A small image captioner, trained from scratch: 4700 steps.
Rows from block 3 of the image encoder of a small image captioner, named by matrix and row number. Rows with one number belong to one channel. Each number is 200 + 40 x the weight over its row's rms, rounded and kept within 0 to 999. All counts start at 0.
After each channel's rows are labels from the 100 images, of 14976, where the channel reaches its highest value: "top examples" is what is common among them. Only what is clearly more common there than usual is listed. The data: simulated stained blood smears. In brackets: how many of the 100.
# convs1: grouped (8 groups) 3x3 conv (encoder.blocks.3.convs.1.weight, 128x16x3x3, each kernel summed), inputs within the group 0-15
# convs2: expand pointwise conv (encoder.blocks.3.convs.2.weight, 256x128x1x1, transposed), outputs 0-85

convs1.48,167,179,203,254,224,230,289,189,183,250,244,201,165,174,270,190
convs2.48,183,189,250,160,172,218,183,203,167,220,209,119,174,251,167,216,156,250,181,207,166,152,227,247,206,189,165,158,155,170,165,234,181,189,200,138,145,223,229,199,208,181,182,178,234,180,196,184,194,232,176,204,227,155,196,192,154,191,187,213,170,213,264,218,185,227,152,197,212,181,153,222,228,194,231,199,173,214,179,191,217,209,189,156,128,217
top examples: ovals (100)

convs1.117,196,232,178,293,157,202,176,239,259,163,197,173,192,182,128,216
convs2.117,128,216,207,235,182,240,204,203,229,210,158,117,313,165,222,237,209,169,239,170,210,233,165,207,192,176,169,228,210,194,183,162,152,280,190,236,246,271,205,159,241,187,190,210,301,212,212,183,212,164,205,188,156,171,224,135,188,171,212,164,250,155,170,204,204,189,150,275,183,224,141,167,187,226,147,266,267,201,282,181,223,170,168,254,265,199
top examples: crescents (100)

convs1.109,250,238,329,209,201,174,204,193,197,197,194,232,198,184,239,164
convs2.109,197,183,207,208,290,209,247,208,219,184,200,186,159,189,163,173,132,195,227,194,158,167,205,229,229,228,160,161,192,234,112,254,271,292,170,172,220,206,223,151,182,224,175,208,219,201,157,196,153,253,171,176,227,245,175,221,222,207,244,164,191,198,201,169,216,217,244,215,207,238,183,229,210,105,194,167,182,210,135,201,128,224,182,237,222,356
top examples: dark grains (100)

convs1.15,244,301,191,254,193,190,207,211,155,221,231,190,174,242,265,192
convs2.15,167,217,250,180,152,224,165,157,154,197,257,152,192,205,130,216,210,216,303,225,207,194,182,235,166,220,173,171,184,168,162,202,208,211,217,116,164,154,200,217,194,197,161,187,165,185,176,194,182,207,168,154,200,171,159,199,165,236,129,291,157,215,261,290,146,163,190,257,221,194,202,212,180,246,210,260,207,241,160,127,196,229,302,130,172,184
top examples: teardrops (100)

convs1.58,225,161,201,212,218,222,194,185,181,214,193,291,93,239,221,201
convs2.58,114,207,199,233,315,250,194,198,180,296,216,204,175,118,144,230,144,177,189,144,143,225,188,221,200,240,180,130,187,174,220,205,186,190,158,250,173,231,191,169,151,168,128,240,229,111,150,216,230,193,221,188,244,194,223,244,177,189,263,186,233,145,148,185,194,190,219,278,162,200,214,198,176,125,176,125,214,162,174,162,148,248,228,202,208,87
top examples: round nucleus (100)

convs1.9,174,252,213,226,156,169,246,168,227,279,193,201,224,277,240,208
convs2.9,192,156,200,211,152,207,211,200,244,137,100,164,148,228,311,197,195,198,175,204,119,230,223,181,200,141,214,186,184,172,193,185,131,184,156,192,170,183,152,163,238,165,176,186,242,224,213,166,190,180,180,175,184,191,150,183,251,287,195,196,137,230,266,282,232,247,158,232,183,174,145,184,114,182,158,166,180,196,179,194,163,214,295,185,262,191
top examples: teardrops (100); crowded (73)

convs1.80,206,185,239,220,145,231,211,184,307,207,201,221,121,173,202,206
convs2.80,205,155,193,211,209,221,194,178,227,226,199,120,172,176,232,266,134,267,159,226,121,244,174,256,237,182,139,171,210,253,237,198,206,203,176,152,186,254,183,225,158,169,209,176,231,195,164,173,166,184,152,197,262,138,136,207,216,198,257,237,161,188,226,205,263,189,213,236,219,197,132,180,152,214,224,177,192,193,210,157,250,276,190,92,201,195
top examples: kidney-shaped nucleus (95)

convs1.40,160,248,275,229,251,166,235,227,219,192,248,176,173,211,148,251
convs2.40,209,165,188,203,137,203,202,174,210,161,149,187,187,145,174,195,288,122,153,202,67,200,225,169,183,183,157,60,163,147,198,146,173,194,161,183,228,166,199,265,202,269,192,187,235,273,152,274,173,224,210,279,205,205,236,294,196,228,225,204,190,229,207,219,201,261,156,165,286,148,194,186,175,185,173,187,266,292,159,259,107,155,134,183,180,210
top examples: kidney-shaped nucleus (100)

convs1.1,171,197,206,202,224,267,181,175,216,185,231,272,290,190,216,260
convs2.1,242,173,160,183,220,144,160,173,261,197,187,185,188,181,212,197,286,255,155,194,195,182,161,193,235,253,157,211,306,209,193,163,240,108,268,208,215,211,203,196,254,211,242,173,155,224,217,167,199,139,171,176,192,260,218,208,250,200,192,246,209,225,180,205,268,293,159,242,184,128,122,228,189,241,225,191,192,168,227,125,204,202,219,147,193,187
top examples: lobed nucleus (100)

convs1.11,215,312,232,178,222,184,234,192,262,186,202,185,133,214,215,199
convs2.11,176,211,228,210,270,217,186,180,191,207,190,255,163,180,115,132,162,322,208,177,161,294,132,194,167,208,272,244,202,153,225,175,249,132,198,151,181,188,185,306,217,178,173,182,191,266,219,180,223,184,205,199,255,193,262,194,261,167,243,170,163,245,215,276,165,196,221,258,258,196,137,218,177,179,208,140,263,184,210,175,200,190,215,202,165,161
top examples: teardrops (100)

convs1.79,255,178,174,148,159,168,256,158,190,234,154,229,192,120,199,176
convs2.79,207,178,167,236,174,171,224,170,236,210,188,223,257,143,161,162,177,178,184,193,228,217,210,228,230,270,218,208,249,186,175,207,224,111,268,286,281,160,215,260,117,203,152,165,279,175,183,211,192,165,232,159,188,156,182,176,214,192,202,189,228,250,251,198,210,124,186,202,164,167,191,239,157,135,291,209,194,212,175,193,187,229,261,205,210,135
top examples: two lobes with orange grains (84)

convs1.67,206,257,151,163,236,193,222,225,180,214,180,268,187,101,189,179
convs2.67,200,191,163,245,339,312,200,134,171,128,205,116,197,192,164,204,220,292,152,232,151,161,211,248,180,193,221,277,179,179,184,215,196,257,218,196,144,185,139,135,176,142,139,226,134,261,196,192,173,189,240,160,130,169,193,145,213,215,259,196,176,152,165,193,214,157,179,156,191,247,161,217,200,158,161,169,147,207,246,140,165,183,234,215,183,229
top examples: target cells (100)

convs1.85,183,166,194,194,185,222,212,200,325,194,228,162,191,182,130,189
convs2.85,160,224,228,163,185,221,268,151,220,236,174,184,201,149,253,182,178,276,139,217,163,166,282,268,195,123,223,161,232,174,248,201,175,236,202,182,237,128,177,159,165,151,225,190,174,221,238,139,214,261,215,224,240,258,140,196,259,204,169,180,186,197,225,198,260,201,272,183,253,249,117,173,204,236,163,170,216,168,214,184,223,219,202,220,177,247
top examples: lobed nucleus (100)

convs1.110,253,203,242,227,289,184,253,204,181,166,182,173,190,276,204,168
convs2.110,228,182,177,227,208,178,189,196,126,212,106,132,201,194,181,269,214,180,163,156,253,151,180,213,193,143,190,212,164,134,198,197,252,184,188,212,211,307,82,181,228,224,302,191,210,228,263,172,178,168,159,159,150,219,190,173,263,137,161,217,246,181,230,167,187,239,217,106,175,245,207,154,129,237,221,209,167,149,156,225,173,236,196,190,168,193
top examples: round nucleus (100)

convs1.52,166,234,224,240,168,166,247,187,163,275,251,150,151,158,210,184
convs2.52,174,211,212,189,176,170,179,248,161,207,214,188,156,226,199,191,179,183,168,229,213,187,113,187,202,174,206,243,208,242,162,177,147,196,152,144,221,404,199,154,124,163,221,219,256,244,183,203,208,228,159,170,208,192,216,208,243,232,215,211,191,189,235,223,187,158,195,262,177,168,188,205,256,291,193,257,230,188,270,153,171,199,190,168,174,158
top examples: ovals (100)

convs1.14,111,219,230,194,227,250,182,199,161,247,215,292,211,205,186,189
convs2.14,197,186,217,161,144,207,198,235,211,193,187,198,170,170,141,202,267,199,192,194,176,173,132,214,181,199,212,152,198,136,190,229,219,244,196,132,209,162,183,252,126,223,205,179,297,159,234,188,202,217,194,220,195,199,209,162,126,179,205,150,198,258,271,271,261,220,125,236,200,173,227,184,186,147,104,202,185,253,168,189,129,215,283,168,166,262
top examples: teardrops (100)

convs1.20,259,219,226,234,229,208,145,226,144,173,166,245,201,129,220,252
convs2.20,217,167,235,163,184,217,190,209,206,200,198,181,182,184,243,202,231,171,137,265,266,187,226,192,194,202,180,174,196,231,203,215,179,248,204,220,150,211,246,180,209,154,185,185,193,221,163,209,181,185,187,173,175,203,182,134,184,167,153,189,177,162,177,175,192,203,220,205,194,319,174,143,178,222,284,156,232,168,217,180,208,124,202,147,146,205
top examples: discs (100)

convs1.112,181,245,210,251,182,181,186,236,238,126,149,262,212,141,181,168
convs2.112,97,240,230,188,228,189,210,223,193,228,211,184,159,211,150,170,269,213,215,165,204,189,208,207,204,170,258,200,208,167,233,208,191,248,237,190,192,149,179,187,203,232,192,183,211,174,203,153,201,219,154,181,200,237,260,201,202,244,242,156,222,195,169,235,191,220,146,222,215,247,163,199,249,184,191,250,161,165,179,127,203,197,141,137,199,220
top examples: crescents (100)

convs1.122,167,227,202,281,204,240,206,218,292,184,212,208,151,202,138,207
convs2.122,163,202,233,179,153,179,202,190,147,182,185,190,193,185,115,201,228,156,196,245,190,198,261,215,204,152,251,222,212,197,157,218,182,133,122,209,196,144,171,201,189,179,241,190,158,281,150,188,175,199,222,203,238,228,220,189,236,180,242,158,157,191,211,220,232,183,208,295,256,224,172,183,158,156,189,253,194,176,221,232,252,188,167,207,205,159
top examples: crescents (99); crowded (70)

convs1.7,179,200,259,273,174,211,167,295,152,209,191,235,221,169,182,193
convs2.7,184,181,188,156,229,131,167,184,148,199,242,249,185,169,245,118,185,142,158,211,188,130,282,207,186,184,225,227,169,185,171,216,78,199,154,163,185,139,231,121,236,200,256,195,172,247,158,164,177,170,175,169,158,196,136,176,156,97,165,255,299,261,216,224,151,218,181,157,209,162,217,228,230,166,184,235,117,193,183,142,162,211,226,164,175,258
top examples: lobed nucleus (100)

convs1.70,175,174,182,248,216,254,198,214,197,212,150,143,178,261,268,260
convs2.70,149,240,252,203,217,210,190,191,232,214,168,231,233,221,171,142,249,261,194,172,126,239,163,156,226,210,174,187,236,236,224,187,208,191,171,219,149,146,212,292,185,182,242,194,140,149,141,162,187,146,250,182,209,195,192,240,189,182,134,232,122,188,153,126,155,192,198,97,178,210,244,180,196,205,196,215,235,206,226,190,158,186,182,165,161,244
top examples: two lobes with orange grains (100)

convs1.93,200,201,197,254,112,199,188,271,234,256,230,237,218,221,205,249
convs2.93,208,171,189,217,220,177,180,244,235,93,178,146,130,208,301,118,169,213,237,186,291,120,264,168,196,151,228,185,150,206,229,187,216,182,219,191,157,217,240,218,224,235,160,221,190,296,301,208,170,165,220,161,171,211,162,225,249,266,305,233,218,337,161,159,177,230,197,169,251,194,239,207,142,212,202,166,222,205,103,174,194,197,202,193,179,189
top examples: kidney-shaped nucleus (100)

convs1.103,294,173,160,225,154,191,284,198,164,214,245,213,188,197,203,225
convs2.103,281,240,163,113,257,127,228,196,179,238,167,222,182,178,185,243,218,236,112,173,221,155,81,254,229,225,208,242,219,219,249,170,207,184,156,232,194,228,258,242,235,202,228,175,155,168,139,206,220,240,223,205,251,168,191,197,195,150,203,240,242,215,201,259,150,149,139,199,244,231,291,219,136,226,206,204,210,176,233,247,152,201,273,211,173,181
top examples: teardrops (90)

convs1.49,156,202,182,149,198,241,112,231,182,178,194,163,168,226,120,203
convs2.49,173,112,278,252,182,200,219,134,211,246,203,182,136,152,209,150,171,130,158,214,205,182,199,215,170,215,241,162,174,169,208,146,173,199,261,254,234,165,224,138,204,179,231,187,225,212,176,148,223,154,163,235,199,200,174,218,260,226,250,180,125,166,223,220,194,185,161,226,252,228,219,176,197,262,114,190,147,224,160,158,213,181,208,169,197,178
top examples: ovals (75); lobed nucleus (34)

convs1.56,218,221,195,235,182,189,296,190,193,247,241,183,227,158,279,170
convs2.56,220,161,219,159,220,183,181,272,255,271,195,113,209,211,270,168,184,207,208,185,159,217,199,179,204,161,208,156,207,140,196,149,251,186,212,143,165,146,189,253,190,233,218,144,182,207,176,194,193,174,229,170,184,209,175,148,183,290,172,149,226,226,168,176,194,151,198,203,190,122,215,162,157,178,202,228,191,173,132,178,201,176,214,178,207,242
top examples: ovals (100)

convs1.91,167,222,185,134,167,166,184,291,209,170,259,217,183,257,216,188
convs2.91,249,165,253,207,136,194,203,167,193,135,214,129,142,208,174,195,207,187,209,201,184,211,197,217,186,174,187,87,197,254,310,169,202,255,188,213,127,273,219,237,229,144,221,168,197,159,161,208,176,123,167,155,161,223,253,170,241,180,179,203,101,206,169,188,266,209,235,167,218,317,234,190,141,241,121,176,151,176,210,200,166,176,175,163,135,220
top examples: spiky cells (75); lobed nucleus (33)

convs1.94,206,201,166,242,176,172,201,229,213,275,185,274,260,204,262,238
convs2.94,182,244,142,272,278,164,174,146,150,161,174,279,211,175,162,214,165,208,151,254,155,217,188,120,168,181,181,134,216,200,322,159,195,226,177,193,218,222,218,210,215,191,205,242,259,234,240,221,194,248,195,206,107,258,232,140,182,212,190,183,219,248,177,152,213,191,181,227,297,242,231,201,220,154,159,218,218,145,172,232,241,256,159,197,150,197
top examples: kidney-shaped nucleus (100)

convs1.53,217,179,189,291,211,193,285,200,221,182,184,204,161,189,262,151
convs2.53,179,82,189,212,187,169,214,205,211,236,125,224,130,194,184,125,187,262,269,207,172,182,234,185,182,203,258,123,212,204,251,143,213,185,230,171,201,221,255,156,205,188,229,225,144,215,252,149,254,209,191,206,171,226,148,203,145,232,223,226,155,163,195,188,201,243,183,162,215,194,229,215,124,181,174,89,187,187,193,199,137,257,192,206,176,165
top examples: ovals (100)

convs1.2,192,175,207,192,150,285,210,233,189,191,257,259,245,205,188,269
convs2.2,180,159,214,164,141,288,258,197,250,143,221,201,215,215,102,149,159,144,157,120,255,238,241,210,133,216,130,171,199,193,236,221,285,156,203,209,244,180,255,176,93,210,170,197,224,212,222,191,242,214,133,230,154,172,215,138,242,235,282,152,221,170,209,220,261,259,218,143,188,215,252,215,217,260,179,225,194,211,141,228,172,162,224,176,223,141
top examples: lobed nucleus (100)

convs1.47,216,216,248,165,232,215,246,200,177,304,158,155,201,172,183,243
convs2.47,135,122,230,185,143,138,86,245,180,240,146,244,199,160,157,138,191,190,178,284,247,184,226,170,193,191,201,220,193,115,191,219,235,225,193,198,272,182,216,197,158,153,184,160,177,180,197,274,191,172,233,203,205,208,210,187,210,259,203,203,196,124,132,163,202,213,178,129,215,224,179,135,180,143,216,128,191,164,153,157,120,183,229,207,177,182
top examples: kidney-shaped nucleus (79)

convs1.99,185,208,76,176,203,137,222,163,192,191,227,181,169,198,191,235
convs2.99,197,202,124,168,145,89,234,222,189,251,186,181,227,162,158,179,182,146,197,164,133,205,158,153,165,144,196,167,173,199,262,243,253,125,179,263,210,190,231,209,159,160,216,130,167,158,196,227,203,178,204,248,173,231,256,255,219,198,198,196,131,210,174,205,190,201,195,140,192,248,161,217,208,242,178,213,196,163,217,243,196,180,198,200,177,245
top examples: round nucleus (100)

convs1.16,217,111,266,137,203,201,204,214,124,227,179,208,219,207,202,236
convs2.16,178,247,212,217,173,215,265,189,197,208,188,191,155,204,117,238,189,194,190,177,145,192,227,157,210,164,201,193,252,262,189,224,162,161,125,174,258,146,152,256,188,216,197,263,208,283,204,156,174,205,167,244,227,228,200,248,230,211,139,215,264,170,217,209,188,153,253,176,164,244,150,207,164,219,241,145,279,194,190,148,195,242,131,206,218,178
top examples: discs (100)

convs1.72,200,209,170,263,257,254,244,182,191,237,162,177,191,271,232,251
convs2.72,172,203,236,167,198,230,158,180,185,225,192,147,144,297,164,156,187,163,135,208,267,198,136,147,196,108,218,225,173,134,211,167,197,234,116,174,159,121,126,205,216,164,201,225,160,143,211,211,206,190,187,210,238,189,239,176,143,172,242,241,206,249,157,162,204,151,198,226,197,213,196,204,133,266,211,232,175,281,177,185,211,183,172,195,240,278
top examples: two lobes with orange grains (100)

convs1.90,139,220,223,178,286,194,232,271,247,151,173,183,195,210,200,166
convs2.90,185,215,217,212,195,148,205,220,206,118,233,190,260,176,207,178,141,174,185,173,236,179,124,226,232,169,106,198,192,204,217,204,165,98,177,274,220,178,223,215,180,211,243,209,169,169,214,231,130,223,223,146,191,162,160,222,257,263,140,184,124,95,144,200,187,224,141,262,188,190,261,234,229,202,258,120,161,171,200,166,233,194,157,247,233,248
top examples: lobed nucleus (100)

convs1.113,198,210,206,305,205,191,176,270,269,181,233,186,183,200,160,222
convs2.113,137,193,199,195,163,178,229,169,198,156,184,266,251,183,178,155,194,163,301,195,194,178,182,184,189,234,185,189,182,181,154,189,188,238,215,157,222,148,215,204,192,154,208,225,118,184,219,118,159,160,195,205,195,178,186,240,210,189,158,188,240,185,195,214,182,197,178,193,192,113,193,159,164,172,171,238,195,179,290,171,199,191,221,128,285,147
top examples: crescents (99)

convs1.18,188,108,236,123,235,192,226,154,198,221,191,209,214,218,183,135
convs2.18,170,172,202,207,210,189,219,237,291,253,186,131,276,198,216,178,187,192,233,201,199,115,217,194,172,237,127,198,181,232,144,201,159,221,198,273,119,224,228,155,207,162,177,158,150,318,250,234,192,182,137,161,157,160,257,208,185,185,171,187,263,190,247,219,190,234,159,169,227,338,249,240,256,215,272,167,197,232,197,190,190,166,231,254,145,217
top examples: discs (100)

convs1.101,256,174,321,198,165,187,198,196,183,221,197,181,209,170,259,209
convs2.101,172,241,200,159,287,154,210,223,230,184,193,215,215,201,170,153,235,202,201,173,182,154,194,154,208,303,142,199,205,238,118,233,261,247,138,137,241,190,111,156,141,165,283,206,173,232,205,137,225,207,113,231,281,223,196,180,180,240,227,231,150,164,204,139,185,173,267,216,190,144,125,144,165,157,186,150,104,193,159,157,159,203,183,187,177,179
top examples: dark grains (100)

convs1.73,210,253,178,235,253,155,304,194,202,165,151,172,209,190,179,216
convs2.73,164,184,211,186,149,223,231,194,197,245,215,214,196,230,284,195,200,180,147,235,126,204,203,182,173,247,211,289,205,206,267,134,244,102,173,189,245,144,239,244,157,208,184,209,149,182,213,171,208,234,197,184,190,198,128,220,133,224,321,120,185,247,231,220,190,144,194,135,175,271,174,239,201,257,167,259,126,216,180,228,220,243,204,199,146,194
top examples: target cells (100)

convs1.120,149,243,245,171,168,126,172,192,136,191,167,214,244,186,151,231
convs2.120,182,212,186,167,196,148,256,243,152,176,179,233,162,219,170,186,168,139,200,224,234,152,226,160,227,211,233,140,264,192,229,157,202,102,181,230,152,229,172,223,206,227,193,266,196,235,196,220,214,189,149,215,187,154,188,210,196,162,191,202,186,218,218,235,174,154,181,278,141,199,170,253,236,105,231,172,196,216,200,236,193,225,193,154,159,250
top examples: round nucleus (95); crescents (33)

convs1.22,264,236,170,126,187,215,182,202,194,170,192,199,187,157,300,212
convs2.22,197,222,209,202,160,205,180,154,190,199,186,98,214,166,257,127,167,194,164,196,197,171,209,253,210,195,191,130,143,241,152,246,198,202,212,354,232,127,149,164,186,261,248,138,130,255,238,193,236,190,217,194,171,160,175,223,286,221,158,188,156,260,189,177,257,183,197,177,229,243,228,235,237,204,208,208,68,168,199,238,221,174,223,178,211,140
top examples: discs (100)

convs1.36,246,155,102,172,121,161,157,215,187,215,204,183,198,211,195,184
convs2.36,260,147,176,184,178,220,141,207,239,126,147,245,111,226,250,172,189,179,156,191,230,200,159,272,228,236,217,145,235,188,199,177,175,176,241,351,225,201,183,221,195,214,178,212,142,276,269,160,182,194,257,215,211,224,202,138,147,184,243,168,190,198,142,229,176,241,194,190,254,139,121,198,192,233,209,201,163,164,225,238,255,239,197,176,245,178
top examples: round nucleus (100)

convs1.24,166,248,244,234,251,161,148,163,170,228,147,159,217,168,257,206
convs2.24,157,188,198,200,132,218,203,174,228,126,184,190,252,135,227,198,147,195,168,147,269,207,175,208,210,254,251,169,189,179,213,195,144,253,130,113,198,257,266,225,133,157,190,240,160,219,208,224,259,185,187,173,142,197,222,215,215,207,199,195,103,195,175,163,181,199,206,154,236,324,259,227,191,194,268,251,138,190,142,210,177,180,216,186,135,228
top examples: discs (100)

convs1.104,230,191,143,212,239,188,325,210,190,239,181,220,189,210,163,201
convs2.104,232,170,288,205,142,162,214,229,115,134,211,275,269,144,218,269,197,190,179,178,146,126,174,245,208,241,264,149,170,251,181,215,149,181,223,196,245,183,238,232,103,219,203,174,165,245,187,172,251,228,214,254,256,107,227,173,130,167,149,218,219,173,170,137,192,251,306,202,230,212,237,183,171,182,215,176,158,148,229,240,140,223,224,227,227,261
top examples: round nucleus (82)

convs1.27,169,293,162,224,186,196,228,138,203,230,146,191,182,218,232,260
convs2.27,183,183,195,203,191,183,196,155,198,187,119,198,214,205,190,222,220,213,209,208,201,219,318,206,215,200,200,97,240,188,218,152,228,226,203,250,213,159,175,199,253,178,221,180,194,206,148,191,158,168,207,235,131,182,213,232,137,133,214,256,248,178,200,243,163,234,210,208,163,255,252,146,183,205,188,114,325,224,217,240,192,238,202,192,189,239
top examples: discs (100)

convs1.21,204,260,174,270,192,282,137,216,140,186,184,198,213,234,210,194
convs2.21,268,222,180,176,251,278,219,212,204,188,211,194,216,247,236,203,131,177,183,208,274,263,142,191,191,245,202,275,237,162,398,186,195,229,246,257,215,172,204,264,185,159,237,194,233,201,150,177,187,259,184,177,165,198,159,191,177,184,158,177,207,188,162,180,161,229,157,236,172,108,214,250,131,220,152,176,215,174,160,196,162,222,202,249,145,140
top examples: discs (100)

convs1.17,141,234,217,216,251,239,196,169,203,183,136,187,143,264,223,145
convs2.17,213,161,240,296,190,188,196,148,143,160,219,228,191,189,213,194,192,219,180,175,178,155,204,188,181,261,211,167,187,222,167,170,191,185,164,212,209,254,182,185,133,161,165,183,187,173,172,181,113,176,215,209,172,206,174,269,147,151,241,210,103,175,214,157,191,181,283,165,189,158,189,237,268,200,163,181,186,194,154,198,246,279,265,125,186,209
top examples: spiky cells (93)

convs1.126,165,214,170,153,237,154,140,205,192,175,241,255,224,145,252,249
convs2.126,180,197,195,188,233,173,211,162,193,155,201,123,205,133,212,157,202,138,112,169,100,181,280,188,208,257,230,175,169,193,155,152,227,221,203,207,227,163,226,183,220,165,144,127,237,189,221,155,134,235,202,209,138,179,155,213,183,258,245,201,214,230,302,189,182,192,126,258,220,240,213,207,226,251,229,188,182,194,206,153,239,219,172,232,221,134
top examples: spiky cells (91)

convs1.5,164,209,201,202,176,278,203,212,170,171,278,229,266,199,211,265
convs2.5,215,171,169,222,225,188,158,199,327,242,133,232,198,205,143,260,197,188,209,128,186,172,220,189,202,184,141,219,218,156,194,176,157,192,311,164,247,189,158,195,237,162,247,218,226,242,227,219,246,170,229,195,207,208,155,212,128,71,193,131,252,193,162,203,270,243,160,237,223,167,134,198,152,226,212,165,234,160,199,175,172,234,159,192,166,316
top examples: lobed nucleus (100)

convs1.123,162,274,248,161,146,155,182,166,152,171,144,209,186,206,161,217
convs2.123,165,217,209,200,223,208,219,311,188,214,231,110,183,230,128,205,234,245,167,188,197,198,188,257,199,167,172,158,147,246,129,295,175,174,186,160,188,183,186,248,212,214,231,225,179,209,241,267,184,208,178,237,185,203,272,283,214,243,160,168,224,192,122,208,164,253,144,221,216,178,250,241,237,159,215,262,191,212,265,215,146,162,210,91,75,174
top examples: ovals (100)

convs1.76,163,178,157,279,214,224,176,170,181,220,155,184,200,281,255,227
convs2.76,220,184,252,216,188,207,200,175,206,165,228,211,174,218,123,213,213,164,261,168,268,238,222,228,209,149,229,256,197,230,146,184,187,188,183,118,129,121,249,173,167,206,222,203,182,213,219,206,144,208,200,146,195,183,240,136,127,209,197,144,234,212,238,212,150,218,137,118,163,174,225,130,208,224,267,138,161,211,167,177,217,188,172,124,176,166
top examples: two lobes with orange grains (100)

convs1.71,165,213,224,195,169,240,215,202,191,221,174,190,95,171,115,181
convs2.71,194,198,163,161,140,187,203,203,222,184,186,179,221,163,218,236,225,286,202,171,232,233,175,239,188,225,169,194,223,177,196,172,248,165,160,269,137,181,217,241,149,190,201,223,227,233,245,187,251,248,202,145,245,175,200,201,221,186,234,166,172,263,206,196,177,231,235,156,217,152,185,205,155,184,175,204,185,240,248,247,229,199,199,200,192,175
top examples: target cells (100)

convs1.81,213,204,210,158,163,208,266,184,161,128,231,109,218,232,190,203
convs2.81,240,257,140,278,163,213,188,209,130,176,202,200,165,220,107,271,225,152,204,194,194,288,188,223,152,257,140,214,197,240,294,178,178,206,184,198,172,180,193,198,236,165,172,310,144,169,192,216,152,186,168,130,175,194,96,152,179,201,143,95,187,221,178,194,218,220,206,220,150,230,228,183,212,184,189,189,191,160,182,214,206,184,179,212,197,133
top examples: kidney-shaped nucleus (87)

convs1.127,177,225,217,182,159,193,231,186,143,116,135,270,219,219,190,177
convs2.127,191,203,221,147,279,180,191,206,182,248,145,294,177,270,159,235,229,224,213,144,263,139,176,186,224,170,211,180,222,234,211,219,287,219,220,201,156,137,268,200,202,179,157,212,170,234,164,165,189,206,188,181,134,174,157,160,213,173,200,203,204,213,206,169,262,148,173,195,225,258,183,178,194,307,283,134,171,229,128,214,240,113,241,125,190,142
top examples: round nucleus (100)

convs1.86,190,188,176,198,322,204,139,200,200,149,164,174,223,198,168,201
convs2.86,138,130,156,181,190,198,175,206,228,200,155,178,134,184,183,192,217,186,226,164,176,192,198,204,148,211,181,237,209,215,156,175,226,146,203,160,152,187,232,245,183,173,231,218,206,188,225,193,173,270,146,163,245,160,157,147,148,185,202,263,218,155,166,241,250,183,197,169,215,173,211,132,160,215,149,164,238,190,203,180,197,163,136,231,163,273
top examples: two lobes with orange grains (77)

convs1.68,169,272,183,251,186,169,265,187,191,186,169,161,167,203,220,282
convs2.68,222,135,184,236,147,313,192,146,179,240,123,196,149,147,176,155,132,186,118,181,220,188,181,203,228,199,179,168,182,193,254,181,185,232,143,235,176,125,200,116,207,198,154,193,198,203,244,159,193,242,241,204,176,187,176,144,179,236,166,164,228,188,218,219,182,206,232,156,147,239,133,118,225,265,219,168,222,163,334,194,194,217,182,183,220,136
top examples: two lobes with orange grains (79); target cells (44)